Rows from block 5 of the text decoder of a small image captioner, named by matrix and row number. Rows with one number belong to one neuron. Each number is 128 + 24 x the weight over its row's rms, rounded and kept within 0 to 255. All counts start at 0.
After each neuron's rows are labels from the 100 texts, of 14976, where the neuron reaches its highest value: "fires on" is the input token at the peak. Only what is clearly more common there than usual is listed. The data: cartoon faces.
# fc1: MLP up (decoder.blocks.5.mlp.fc1.weight, 1280x320), inputs 0-106
# fc2: MLP down (decoder.blocks.5.mlp.fc2.weight, 320x1280, transposed), outputs 0-106

fc1.270 [196 128 137 165 150 147 139 139  97  88 136 109 143 133 131 118 146 138 105 120 163 136 143 101 174 156  66 121  99 113  98 115 120  99 136 105 143 190  89 153 141 135 111  99 124 146 129 136 138 166 153 177 118 112  71 157 144 127 119 155 131 162 152 160 168 110 156 141 133 125 104 142  98  80 145 119 107 105 136  86 118 148 130 109 148 126 109  93  98 113 114 128 124 101  91 145 138 113  97 103  92 116 145 162 114  83 117]
fc2.270 [122 143 157 142 124 136 150 122 152 120 150 100 116 149 109 126 130  97 124 117 101 159  89  71 116  96  86  96 152 131 124 119 126 114 130 115 131  98 134 123 103 114 126 149 124 129 132 167 111 121  98 121 106 118 139 129 126 127 124 126 133 161 118 138 144 102 145 130 180 140 132  92 143 146  48 145 148 165 116 156 189 132 160 117 156 153 109 132 103 195  79 131 165 100  92 166 145  99 144 143  88 181 116 126 191  96 123]
fires on: "face"

fc1.690 [177 146 101 102 146 147 122 130 128 160 138 105 133 138 140 141 170 125 103  85 108 132 113 143 131 138 142 130 105 133 117 129  88 137 145 136 126 119 136 204 170 120 115  78 159  90 144 130 104 137 116 183 121 152 164  91  91 184 117 104 152 130 132 104 132 151 143 142 122  93 111 140 132 110 148 149 142 155 179 126 126 108  81 105 141 100 130 161 163 112 101 110  99 102 124 134 151 156 144 175 110 138 109  76 112 127 124]
fc2.690 [134  93 128 122 131 141 122 137 133  99 106 126 124 134  98 135 138 114 123 107 142 127 143 105 149 154 158 111 121 101  79 145 136 115 157 153 136 167 134 173 128  93 128 149  92 133  95 125 125 117 158 136 160 111 159 121 155 140 139 126 128 107 141 113 172 125 176 141 147 131  76 135 188  88 153 123 160 133 140 112 163 106 182  71 146  96 165 155 100 141 170 123  84 105 149 123 153 160 106 148 121 110 116 147 127 145 124]
fires on: "an"

fc1.622 [152 133 109 126 178 140 143 158 135 153 116 119  85 115 149 118  91 121 117 138  95 101 184 154 125 179 141 148 116 130 136  85 126  90 146  88 113 132 112 136 178 133 123 131 146 109 186 104 116 127  78 126  99 131 107 112 145  94 153 141 113 115 152 104 112 170 114 129 152 114 113 123 131 111 140 116 119 123 175 107 172 114 141  92 138 141 105  73 120 101  98 154 160 146 149 105 127 144 136 126 138 160 155 110 132 125 100]
fc2.622 [129 130 118 156 153 143 135 120 135 137 126 145 138 109 127 134 168 173  92 125 138 110 130 104 121 144 124 116 148  57 128 135 139 153 113 142 127 131 139  88 160 129 133 117 133 115 123 101  99  96 103 132 168 121 109 119 138 139 118 132 128 133 118 134 146 111 123 118 193 160 102 156 135  77 149 102 154 128 151 116 133 161 150 118  58 137 137 118 133 145 118 138 153  70 175 111 114  97 123 145 116 168 113 104 123  94 139]
fires on: "purple"; "pink"; "blue"; "green"

fc1.121 [125 141 116  88 116 142 134 142 147 145 128 120 127 114 127 125 168 137 163  91 111 113 118 133 105 100 120 143 108 171 121 136  86 136  95 140  86 147  89  93 126 158  67 113 137 155 110  88 168 109 137 121 153  98 138 168 125 121 121 131 105 114 148 110 121 150 163 125 175 131 136 121 134 104 108 120 170 174 127 101 183 134 144  84 168 122  99  87 139 137  92 126 152 147 122 120 138 147 129  87 147 107 115 158  99 160 144]
fc2.121 [102 111 103  95 164 120 141 130 157 138  67 118 139 129 145 132 129 139 127 110 166 123 113 132 128 141 155 133  84 127 159 141 136 140 129 141 120 130 107 125 127 132 146 151 159 117 135 114 137 114 135 119 140 149 146 170 115 114 146 119 134  92 100 160 137 140 144 128 116 105  82 110 146 112 118 117 172 103  88  91  10 119 178 118 136 140  76 139 134 108 120 122 177 151 102 162 132 144 101 114 159 129 125 118  98 118 130]
fires on: "a"

fc1.337 [122 133 126 154 103 169 122 147  98 110 125 144 150 127 123  98 153 142 101 111 131 108 106 130 113 159 141  74 141 127 156 105  96 118 146 150 126 117 106 111 147 157 137 162 151 115 125 141 130 158 145 105 143 134 107 129 169 135 127 166 134 141 135 120 108 122 133  91  98 165  75 144 141  95  56  90 127 124 137 104 136 151 125  96  95 126 117 135 124 155 107 163 158 127 126 169 103 147 106 156 102 148 130 130 107 116 143]
fc2.337 [103 143 125 142 156 161 117 108 195 143 159 121 116 118  75 139 126 124 117 130 105  85 121 123 137 108 136 135  97 135 140 129 135 131 133 132 144  83  97 144 161 131 145 188 161 144 116 142 140  68 121  95 130 134 128 139 158 152  92 156 142 176 106 109  97 123 161 124  98 113  93 116 151 126  71  94 164 133  81 156 177 159  95  93  97 151  28 147 124 183 127 147 135 133 124 170 108 170  88 158 149 141 107 128 137  95 146]
fires on: "an"

fc1.579 [104 122 103 108 126 123 155 140 133 128  92 116 118 152 122 110 105 155 192 173 172 120 103 126 121 154 145 123 108 173 170  99 123 111 140 129  94 120 116 126 114 112 113 112 149 131  81 108 168 158 108 124  81 121 147 112 138 132  98 114 138 150 171  83 129 134 134 127 141  98 100 139 101 137 134  92 121 117 114 134 166 126 120 168 116 155 144 129 138 149 120  96 102 116  95 146 102 111 136 151  94 152 169  76 133 127 136]
fc2.579 [128 134 105 129 137 140  95 122  96 141 134 112 150 142 124 110 163 134 125 115 148 169 144 142 134 110 127  95 127 163 124 101 123 107 135 128  87 149 159  81 197 137 131 139 130  73 131 108 148 170 164 114 106  99 118 118 119 143 143 109 117  88 121 149 164 142 174 145 110  86 137 154 107 155  58 114 120 124 170 105 161 108 138 111 159 146 129 125 131 137 117  91 140 118 161  71 163 113 151 142 159 158 102 163 101 124  88]
fires on: "hat"; "mohawk"; "hair"; "bun"

fc1.737 [165 123 128 119 115 166 105 112 128 155 157 102 133 128 147 164 180 161 168 120  84  70 111 178 136 114 115 115 144 151 130 169 107 118 109 159  95 135 130 109 148 157 137 165 136  87  95 168 132 151 149 108 100 164 110 112 128 125 129 149 115 110 146 151 124 137 160 108 149 112 106  80  92 114 123 122 123  94 126  65 177 170 141 125 100 146  92 108 102 107  77 123 164 124 128 119 123 135 126  62 173 101 133 104  93 105 122]
fc2.737 [117 165 120 178 129 119 134 151 172 149 168 158 117 140  93 136 160  68 132 105 137 151 111  86 127 143 145 143 111 112 105 107 108 130 112 115 139 114 114 154 132 126 149 151 146 140  80 154 126 132 167 120 121 134 129 169 110 134  96 184 142 156 129 141 103 132 143 163 165 112 116 102 106  86 112 153 115 143 110 145 110 147 146 127 157 103  93 146 157 124 115 117 120 163 129 110 142 166 128  99 141 142 154  85 134  95 126]
fires on: "face"; "cap"; "hat"

fc1.405 [102  84 127 108 127 101 119  94 142 126 125 130 154 107 181 111 154 153 116 127 114 123  97 105 116 129 136  94 146 105 166 170 117 134 106  93 142 139 133 105 161 108  80 102 185 113  92 113 145 126 141 137 117 178 110 121 134 116 110 132 139 135 121 135 169  95 111 100 110 126  62 133  95 128 104 158 119 109 171 121 110 134 135 122  97 123 113 100 106 107 128  79 133 176 117 121 105 125  90 117 108 176 112 121 150 130  86]
fc2.405 [143 114 140 171 122 133 156 145 135 122 166  85 124 111 132 128 110  94 137 176 143  95 118 103  85  96 119 111 113 109  88 117 117  71 189 138 107 122 134 149 119 107 132 129 128 142 127 105 163 138 144 154 159 114 103 127 148 122 108 134 104 168 132 101 115 130 115 121 107 125 154 160 140  92 141 155 185 129 143 159 137 158  97 168  99  99 138 160 103 163 138  84 101 162 157 119 107 129 125 110 175 128 173 170 166 163 114]
fires on: "hair"; "orange"; "blue"

fc1.312 [168 113 111 115  99 154 134 100 119 153 153  76 122 130 193 145 139 133 124 134 129 122 107 111  95 128 137 138 107 100 124 128  72 123 124 131 141 135  91 141 112 125 141 129 167 145 106 139 116 155 141 198 116 105 180 125  96 150 152 148  95 103 110 147 105 112 106 160  97 107 100 126  98 125 137 158 150 120 138 157 170 143 126 133 131 141 143 173 200 185 109 148 100 109 168 102 129  76 177 117 144  98 120 114  82 147 178]
fc2.312 [108  92 160 141 132 138 123 154 122 121 159 160 142  92 108 149 107 117 113 127 128 116 155 196 106 183 150 109 118 141 125 133 106 115 143 142 137 136 142 181 138 144 109 170  47 134 124 166 137 156 147 144 134 140 132 109 131 128 152 159 101 120 112  82 136 122 169  95 106 139  84 124 141 125 162 115 169  77 103 146 156 125 113  70 220 117 134 150 100 135 164 143  97  86 116 155 171 155 127 109 113 154 158 115 148 138 164]
fires on: "an"

fc1.683 [114 122 126 147 120 173 111 128 132 109 127 183 108 127 104 154 148 119 121  87 126 139 113 122 117  73 135 117 150 156  77 125  96 120 111 128 125 110 100 127 125 132 133 150 161 156 137 110 159 138 128 154 105 121 151 119 124 128 133 178 174 104 168 142 148 119 128 120 127 130 135 127  99 127 123  92 129 134 141  83 149  98 145 122 124 135 123 135 144 181 107 129 145 134  67 156 161 117 122 145 106 151 118 133  93  93 115]
fc2.683 [100 115 111 122 145 145 128  99 139 153 179 102 119 142  78 132 150  45  91 131 156 135 132 132 142  77 113 113  94 130 140 124 111 155 121 126 130  83 107  46 127 125 116 147 143 154 116 146 127 131 144 128 145 155 133  91 135 141 150 117 124 160 131 124 110 123 137 130 129 110 115 105 139 161  82 129 135 155 120  88 188 167 121 170 137 149 112 137 126 155 125 133 149 141 133 158 150 130 123 125 160 174 154 145 125  83  90]
fires on: "face"

fc1.353 [148 163 131 133  84 157  92 103 100 135 128 134 148 156 150 142 132 120 140  94  89  97 137 126 118 117 110 149 102 151  88 101  81 125 135 167 126 119 134 160  96 105 126 130 157  72 119 178 170 156 112 143 125 143 137 105 132 107 133 140 156 153 163 109 116 122 138 104 153 109 100 130 130  91 113 136 135 137 158 133 151 129 136 122 165  92  79 132 163 168  93  98 128 125 120 128 132 129 132 147 136 128 126  85 145 146 116]
fc2.353 [149 130 126 136 157 171 136 128 153 142 122 113 129 103 109 128 142 164  89 131 153 130 122 161 123 114 188 118 106 114 108 139 131 107 156 187 163 115 107 128 109 119 120 167  77 129  99 153 135 126 122 124 122 101 111  85 121 162 137  93 141 166 120 122 144 131 149 130 123 141  72 124 145  81 101 128 140 149 132 129 190 166 131  99 109 108 143 115 130 194 148 120 151 133 145 162 165 147  62 159 146 136 177 135 160 127 127]
fires on: "an"

fc1.675 [128  95 100 123  83 136 117 152  92 164 119 122 165 137 139 129 110 145 141 138 103 153 124 148 158 139 109 108 155  87 151  94 127 147 148 136 117 144 181 152 152 121 138 110 111  96 177 165 122 161  75  73 131 172 119 117 132 110 132 113 152  93 162 137 129 118 146 134 137 126 164 119 126 127 122 116 108 112 242  80 109 120 140 148 132 146 104 139 105 115 154 108 158 108 110 132 140 103  86 180 127 162 137 102 135 114 142]
fc2.675 [109  98 123 162 143 134 164 137 115  99 110 122 122 121 165 136 128  83 112 123 111 131 141  92 104  96 137 128  89 115  63 118 144 201 158 152 146 165 103 112  96  99 115 171 122 115 102 123  91 135 124  97 132 120 125  97 121 141 113 154 124 170 134 138 141 129 119 145 116 131 145 133 141 112  56 126 140  98 114 144  73 105 178 108 142 125 129 138 148 123  93 127 111 126 168 135 154 106 141 132 106 116 135 115 111 120 145]
fires on: "with"

fc1.44 [132  89 126 133 120 119 103 124 116 161 143 155 125 125 144 118 130 155 115 188 142 137 143 138 100  82 174 100 124 139 117 151 123 112  98 105  97 142 101  91 139 145 144 162 132 131 154 125  86 136  95 149 116 132 123 118  92 138 132 158 144 150 117 107  99 147 113 123 147 108  76 123 126 110 120 166  88 137 160  95 142 171 150 116  91  78 111 107  87 137 148 112 134 135 107 179 108 111 148 143 107 149 115 138 124 145 128]
fc2.44 [154 158  97 117 152 140 137 110 131 128 173  97 111 146 102 145 133 114 100 141 105 144  98 120 140 106 156 104 144 161 129 116 133 125  91 160 146 100 120  55 120 117 108 154  80 114  77 144 109 125 124 138 136 101 128 112 139 149 171 101  92 182 124 152 125 107 144 133 172 106 107 131 138 143  62 144 124 177 154 127 180 119 161 121 100 161  82 126 116 175 129 154 171  95 128 196 174 116  91 189 151 130 160 124 130 109 114]
fires on: "face"

fc1.230 [126 121 139 120 136 149 149 159 150 129 114 123 144  87 111 122 116 196 114 150  94  72 108 169 129 165 101 122 123 115 155 106 108 123 122 153 140 132 128 127 145 176 148 145 152 134  94 169 103  91 117 135 139 151 106 106 161 148  89 187 141  96 119 111 101 158 159  81  77 144  81 121 141 107  83 141 144 162 148 116 193 167 119 108 116 140 112 115 102 129 130 165 146 144 121 154 133 145 108 133 146 143 118  85 140 131 149]
fc2.230 [147 168 150 134 161 155 129 129 166 128 109 112 128 100  90 144 143 189 140 149 109  61 123 126 136 150 140 113 105 129 131 123 143 129 149 169 141  95 118 188 162 152 150 161 143 146  99 125 143  33 120 112 133 120 127 126 165 139  96 152 118 171 113  80  78 126 154 139  97 128  74 130 155 122 101 114 143 146 104 146 199 163 121  93  74 155  60 135 119 121 153 146 121 108 145 178 100 183 106 147 152 114  90 119 134 101 139]
fires on: "an"

fc1.252 [160 139 134 149  71 118 111 123  72 149 154 134  96 128 120 128 164 133 100 126 124 125 116 127 132 141 134 110 151 182 121 118 118 101  93 111 116 141 105 124 158 136 143 108 118 125 153 156 152 156 115 160 131 138 123 122  87 143 135 104 117 121 116 121 133 119 147 114 154 161 110 172 116  95 118 140  74 120 142  89 130 156 116 118 124 100 101  93  98 112 152 118 150 126  75 175 104 109 140 118 116 134 143 171 161 109 119]
fc2.252 [139 158 132 128 147 132 136  99 148 133 170 140 123 119 101 157 121 101 120 128 122 148  92 142 129  35 135 153 178 164  99 143 128 104  98 125 127 100 118  76 171 127 107 130 101 125 120 133 121 114 124 132 112  99 126 124 119 128 138 105 129 159 132 160 137 135 156 124 154 115 121 123 135 166  75 131 134 165 119 149 228 145 145 153  98 134  90  96 102 206 130 159 182 121 119 191 170 109  96 144 146 164 154  95 127 123 120]
fires on: "face"

fc1.9 [ 96 143 126 117 149 119 144 122 100 137 130 149 127 150 158 131  84 167 133  99  96 154 142 102 155 148 153 113 150 133 120 104 149  98 116 100 159 140 126 110  90  89 140 114 142 160 135 104  97 123  96 120 111 122 172 133 132 158 125 101 105 146 140 143  98 122 131 125 117 108 143 145  80 102 123 123 111  97 131  90 140 119 137 104 126 177 151 150 104 133 172 129 154 147 105 138  98 165 153 148 111 120 114 158  96 137 135]
fc2.9 [148  63 112 141  75 176 125 133 113 112 123  94 151 112 104 122 127 154 104 137 116 124 112 135 131 105 125 151  85 160 126 154 128  83 136 124 150  98 105 110 122 111  82 120 153 152 147 126 142  71 145 143 150 119 112 138 138 139 116 149 130 134 123 100 128 124 154 120 168  88 142 107 154  96 112 105 128 148 137 117 140 175 143 143 119  91 112 108 106 130 136 148 126 122 135 133 123 129 135  99 107 139 121 151 128 117 104]
fires on: "a"

fc1.724 [139 135 106  91 133 104 121 122 127 147 111 138 104 128 100 156 166 125 142  94 129 171 109 132 116 143 124 143 148 133 106 122  95 147 142 155 128 158 131 161  98 119 151 153 103 150 124 154 188 182 152 112 170 145 121 146 103 155 141 163 143 113 167 153 124 139 109 143 193 124 114 137 112 139 134  96  92  70 124 138 128 113 143 145 118  96 103 120 138 150 160 151 145 121 129 110  90  88 126  98 127  82 125 141 119  99 111]
fc2.724 [167  93  97 130  98 102 168 149 131 129 102 142 122 132 142 117 149 119 130  93 110 104 137 146 123 115 144 115  73  62 143 126 132 116 165 138 119 124 132 119 102 128 150 124 124 117  74 106 143 128 125 124  89  80 127 124 128 155 156 162 153 134 122 160 139 120 149 152 142 122 168 117 202 154 128 142  97 136 143 107 209 147 177 132 134 117 149 100 147 150 107 115  99 130  94 119 119 117 148  93 114 107 127 159 125 115 121]
fires on: "purple"; "blue"; "orange"; "teal"

fc1.497 [126 124 130 155 104 148 142 145 140 163 133 131 125 129  82 132  94 122 128  89 145 135  96 145 157 141  99 147 139 139 114 127 131 158 116 158 129 150  99 143 145 144 123 143 151 136 124 132 132 179  96 115 128  75 114 132 133 182  92 142 151 154 164 109 102  87 125 154 100 158 107 135 171 149  89 125 111 147 114 145  69 122 126 131 160  94 127 160 159 164 164 101 105 150  87 143 166  68 167 121 122 147 134  88 135 108 159]
fc2.497 [118 102 107 125  95 113 119 132 132 148 127 119 125 169 135 144 140  91 139  91  86 174  93 115 133 151 134 127 101 154 133 124 127 144 127 152 133  79 139 130 128 144 149 120 176 106 169 138 101 159 134 125 125 105 123 119 115 156 125 108 140 122 140  97 148 119 102 130 109 133 106 133 142 126  57 134 108 117 103 120  80 103 165  84 145 138  87 137 127 199 116 150 144 144  96 130 134  93 133 160 114 117 166 130 129 174 164]
fires on: "face"

fc1.99 [124 108 111  94 106 132  63 155 136 133 134 138 144 140  99 141 145 166 100 138 130  94 127 121 102 137 136 143 141 156 120 164 105 132  93 119 111 122 113  98 148 126 162  81 150 148 126 109 130 102  52  45 145 160 124 121 115 122 153  71 112 124 182 144 155 109 163 105 144  79 110 134 149 108 127 118 164 111 145 110 146 141 150 104 165 116 135 102 133 151 120 132 157  90 145  93 135 115 173 126 158 136 120 149 126 120 141]
fc2.99 [132 108 110 135 158 100 111 160 124 124 107 137 136 106 136 152 128 161 128 105 122 138 164 149 115 128 119 143  90  98 155 162 152 142 107 143 100 134 115 134 166 101 172 139 138 144 111 109  83 189 155 113 168 150 106 144 129 151 165 128 129 108 123  86 124  98  53 129 139  96  79 134 142 152 105 118 139 138  95 156 141 146  84 112 134 139 116 170 130 113 111 109  80 112  89 127 154 104 141 173 127 125 127 142 134 157 157]
fires on: "purple"; "red"; "green"

fc1.45 [144 155 155 152 121 146 146 139  73 109 125 123 176 135 134 118 140 186 100 135 124 126  92 127 158 138 103 119 102 133 117 127 116  81 127 107 169 119  87 119 109 152  82  95 115 179 124 136 157 123 194 116 170 108  84 130 122 140 127 127 140 153 154 141 122 121 146 125 135 114 112 114  82  55 143 127 123 144 145  97 123 133 102 122  66 151 117 144 133 113 129 131 159  83 122 127 182 108 134 102 123 161 123 138 140 117 129]
fc2.45 [101 150 131 146 114 135 155 124 125 155 152 118 144 117 100 132 157  97  87 127 148 136 116 122 109  60 112  89 172 129  77 114 144 103 145 131 119 136 126 107 106 105 116 154 106 148 128 174 121 101 139 129 113 132 133 111 131 124 130 188 131 146 147 163 162  99 158 130 189 142  89 102  91 111 130 105 122 148 146 122 192 165  70 149 166 145  84 147 141 185 123 121 192 126  97 160 163 135 117 113  98 183 117 125 143  64 134]
fires on: "face"

fc1.666 [105 117 131 132 148 108 129 160 143 114 173 136 104 123 121 148 148 131 142  96 119  91 106 108 112 175  89 120 165 158 123 119 126 100 163  87 127 146 160 121 113 130 125 124 167 142 152 163 130 104 108 123 101 145 157 142 122 110 187 126 131 109 128 139 117  96  83 109 113 136 127 142 166  95 108 100 141 111 164 102 173 142 138 124 146 117 118 113 104 115 106 141 138 148 110 131 142 144 142 162 118  88 148  91 101 135 149]
fc2.666 [142  87  91 110 105 145 145 184 121 121  88 116 154  41 141 107  81 126 142 111 113 157 172 139 144 122 169 153  71 133 144 155 123 115  84 132 122 162 115 138 144 111 133 145 134 127  93 139 145 152 141  90 161 107 140 130 112 158 130 135 152 146 153 110 167 144 121 106 124 127 112 155 118 153 119 115 107 117 172 146 130 113 128 168 116 114 130 154 131 119 144 115 154 159 148 134 142 136 131 174 116 192  91 141 153 101 141]
fires on: "grey"; "orange"; "an"

fc1.106 [107 105 134 109 119 114 105 144 162 146  93 169  97 146 160 139 143 115 158 180 145 150 126 164 144 134 171 140 102 167  88 119 120 185 135 110 141 112 105  92 123  96 107  90 133 130 115 119 151 101 105 167 129 122 128 114 108 118 145 117 129 136 131 135 113 135 153 186  93 123 157 118 142 118 108 169 110 118  78  92 131 109 165 147 108 133  94 126 110 138 143 123 144 109 140 120 126 124 168 135 138 158 133 123 138 132 144]
fc2.106 [119 134 124 129 104 122 108 152 119 149 118 166 137 113 142 121 142  70 134 121 124 114 120 163 126  41 104 185 132 115 160 145 114 158 167 150 132 149 131 142 168 117 119 132 102 113 115 128 132 130 115 125 127  74 110  97 135 114 155 152 117 121 145 108 150 135 125 132 171  99 172 129 152 119 233 140 107 118 120 155 103 113 136 104 148  79 123 109 125 119  69  79  93 116 128  85 144 154  83 138 141 104 102 149 116 137 111]
fires on: "a"

fc1.558 [147 122 112 104 135 139 109  91 156 108 133 118 145 123 164 115 126 165 155 154 117 122 165 149 115 122 139  68 114 160 141 123 108 131  93 159 137 156 157 110 108 118 130  92 104 128 136  91 124 107 106 127 112 180 116 100 109 125  95  67 158 148 165 138 154 136 150  90 104 121 134 157 116 100  89 139  58 120 115 124 130 144 159 133 116 148 123 133 113 122 165 147 159 137 157 146 134 113  87 149 146 109 139 129 160 144 103]
fc2.558 [138 138 141 121 135 149 103 134 133 124 134 150 120 138 114 119 131 139 109 111 148 155 166  98 130 132 120 157 164 168 147 164 138 114 148 127 152 128 130 152 167 167 151 154 137 102 111 126 169 183 111 100 156 157 117 142  80 153 146 139 130  80 116 100 124 125 120 157 132  92 130 115 128 156  89 128 112 134 127 130 155 115 127 111 108 105 176 109 156 119 113 104 105 143 108  89 155 156 142 136  92  89 111 159 123 140 132]
fires on: "hat"; "hair"; "mohawk"; "cap"

fc1.249 [155 128 123 150 202 147 152 158 106 129  98 102 103 136 121 124  89 147 118 125 134  84 165 160 104 108 125  95 116  93 153  80 134  72 143 147 100 141 130 111 158 143  91 102 120 104 132 100 133 158  98  98 132 142  92 122 154  66 150 134 120 113 140 114  98 168  98 111 136 132 131 119 128  99 113 110 161 140 182 127 137 150 123 109 101 127 116 145 156 103 115 131 142 112 165 134 146 147 170 128  98 156 148 126 119 117 105]
fc2.249 [152 139 135 121 143 133 134 104 125 153 137 118 165 112 134 123 158 172 108 141 151 129 143 102 130 145 126 105 130  51 149 130 133 155 115 144 118 126 155 116 163 127 139  98 165 128 109 105  99 106 152 146 128 112 147 113 134 114 115 130 143 172 121 126 162 110 148 137 204 134  79 168 155  61 134 100 146 122 158  80 156 157 138 140  81 138 107 143 137 155 119 130 117  96 152  93 122 129 139 139 119 149 132 103 129 117 176]
fires on: "purple"; "pink"; "grey"; "green"

fc1.542 [116 129 104  99 151 138 112 143 143 119  92 115 131  83 118  75 142 197  97 127 105  96 147 192  59 167 158 111 110 161 182 132 154 121 139 144 148 128  92  95 128 176 121 150 154 143 114 117 113  95 129  78 145 140 115 138 142 127 100 151 165 125 131 102 107 121 132  88 114 118 109 113 179 157  78 142 153 175 110 122 198 178 105 106 116 159 127  83 127 142 158 167 100  81 143 144 121 137 102 132 153  96 138 125 105 147 120]
fc2.542 [ 94 163 133 123 167 180 133 112 157 126 117 114 141  88 117 128 123 191 124 144 118  93 141 120 123 167 149 146 143 127 132 126 122 118 147 154 136 113 119 195 176 121 164 157 142 142 136 132 128 105 125 102 111 123 130 148 114 144 122 121 132 183 115  87  86 125 135 133 107 127 109 105 126 132  99 102 146 142 109 140 166 145 138  99  96 164  45 138 126 131 149 127 126 131 136 149  85 199 130 135 125 102 106 134 127 104 136]
fires on: "an"

fc1.232 [144 109  94 119 155 129 115  93 147 120 151 133  94  94 132 107 159 117 138 136 143 104 101 180 165 126 132 157 166 165 151 121 128 142 110  77 147 146 142 105 125 138 146 125 136 138 154 129 113 115 173 127 104 134 142 121 149 142 171 131 131 154 108 135  97 114 130 123 136 106 109  95 116 145 154 128 149 148  71  90  98 137 133 155 137 152 115 110 147 117 151 133 154 150 145 116 150 132 162 137 130 110 124  96 136  94 145]
fc2.232 [141  98 124 146  94 138 139 118 109 146 149 102 114 132 156 130 106  81 115 117  96 134 131  85 130 143 138 111  69 133 112 128 113 163 157 159 146 112 133 172 103 153 116 153 111 154  79 103 111 146 123 147 122 228 101 110 125 132 117 171 167  86 117 105 128 112 104 125 167 132  97 133 125 150  47 134 113 135 105 113 115 124 115 142 186 126 133 146 135 107 106 124 155 157 108 131 152  88 151  97 140 121 135 125 169 118 150]
fires on: "with"

fc1.631 [146 172 140 143 122 100  98  84 116 131 143 134 141 103 110 125  92 148 102 130 154 106 104 131 117 115 119 137 139 145 141 148 130 151 154 119 114 124 140 138 113 101 118 138  87 104 135 130 112 129 159 135 163 109 125 121 162 137 178 142 140 104 153 121 125 108 127 129 143 110 130 125 131  70 125 135 101 142 184 138 156  81 145 143 111 173 197 117 128 197 136 107 113 128 115  95 143 128  88 106 147 150 111 154 140  99 145]
fc2.631 [129 199 105 188 139 144 101 136 109  89 117  89 132 115 107 111 127 158 114 161 151 144 145 121 127 126 101  74 131 115 123 133 107 143 123 123 142 145 108  97 141 142 118 115 133 124 186 146 106 147 142 121  96 136 134  77 134 101 152 114 107  93 130 127 133 118 148 117 130 121 116 119 159 127  69 112 136 149 153 167 152 132 104  78 144 103 114 129 118 112 155 116 144  79 131 137 154  98 151 126 159 128 150 155 160 104 153]
fires on: "hair"

fc1.303 [178 141 126 133 149 178 152 139 127 156 123 127 142 126 122 133 113 154 150 134 146 131 131 110 183 179 164 123  82 136 153 126  87 134 113 126 137  94 162 128 131 151 160 147 123 161 112 141 117  84  96 133  92 130 129 142 126 112 154 127 177 120 116 126 101 154 108 111 124  70 107 105  95 114 123 127  95 139 176 128 143 145 114 111  93 147 183  89 135 118  87 123  99 188 181 123 122 104 154 132 123 133 113 148 134 150  95]
fc2.303 [ 63 171 119 145  99 119 123 127 134 156 108 115 135 158 164 155 135 146 145 147 171 122 126 136 133 162 131 118 144  91 168 116 131 149 176 120 123 145 122 105 139 124 114 139 111 145 107 128 139 142 137 146 134 132 135 158 126 154 131 132 130 159 136 150 131 134  90 135 161 156 135 111  63 123 182 104 129 144 124 114  88 146  51 137 127 121 114 148 137 166 140 109 119 125 197 122 165 109 142 141 134  96 109 139 148 172 128]
fires on: "a"

fc1.715 [132 174 151 129 128 167 144 119 122 113 116 166 114 144  89 131 141 168 131 141 148 153 123 121 122 111 100 127 117 170 139 121 107 134 139 134 140 128 101 113  88 124 132 101 130 123 102 125 130 125 107 123  92 112 118  84 112 134 133 183 124 140 141  96 133 145 135  95 154 124 106 160  92 111 130 131 106 129 165 158 131 100 138 100 129 109 137 126  94 162 157 163 115 106  95 109 128 107 162 200 124 149  98 119 115 144 130]
fc2.715 [164 104 114 139 115 134 111 147 120 140 128 133 164 116 110 119 143  90 147 113  99 107 128 146  83 134 143 136 142 163  95 143 118 116 124 166 119 146 114 121 102 135 121 156 108 137  81 156 169 104 173 129 128 157 111 133 149 134 119 129 152 174 118  95 136 129 129 143 107 122 132 123 108 176  99 129 143 108 142 109 159 169 170  94 104 134  86 129 107 141 120 121 146  78  91 127 107 154 103 112 134 118 134 155 123  98 157]
fires on: "a"

fc1.19 [138 158 132 124 117  81 135 141 148 133 109 145 151 136 120 100 137 134 165 116  94 107  80 171 151 156 142  68 114 135 130 125  87 113 124  94 119 117 102  96 130 139 151 182 121  87 145 113 142 135 101 113 152 153  90 117 135 145 143 122 115 108 116 162 155 170 161 128 126 152  88  93 113 127  93  69 157 102 119 130 137 122 100 165 115 126  88 121 123 166 121 125 116 155 124 158 101 120 150 130 161 122 140 124 112 104 130]
fc2.19 [138 114 126 132 132 137 102 137 121 147 154 131 114 130 130 130 123 114 128 165 142 131 144 123 178 116 132 144 143 162 105 133 154 106 120 100 120 104 132 147 177 132 156 133 193 148 146 103  96 117 130 137 134 133 126 126 101 139 150 187 151  98 123 133 162 131 112 105 156 121 157 135 114 110  86 150 143 160 143 112  56 124 179 107 139 104  71  95 145 150  93 135  99  98  81 140 137 139 114 153 131 141 150 119 121 143 139]
fires on: "hat"; "hair"; "mohawk"; "bun"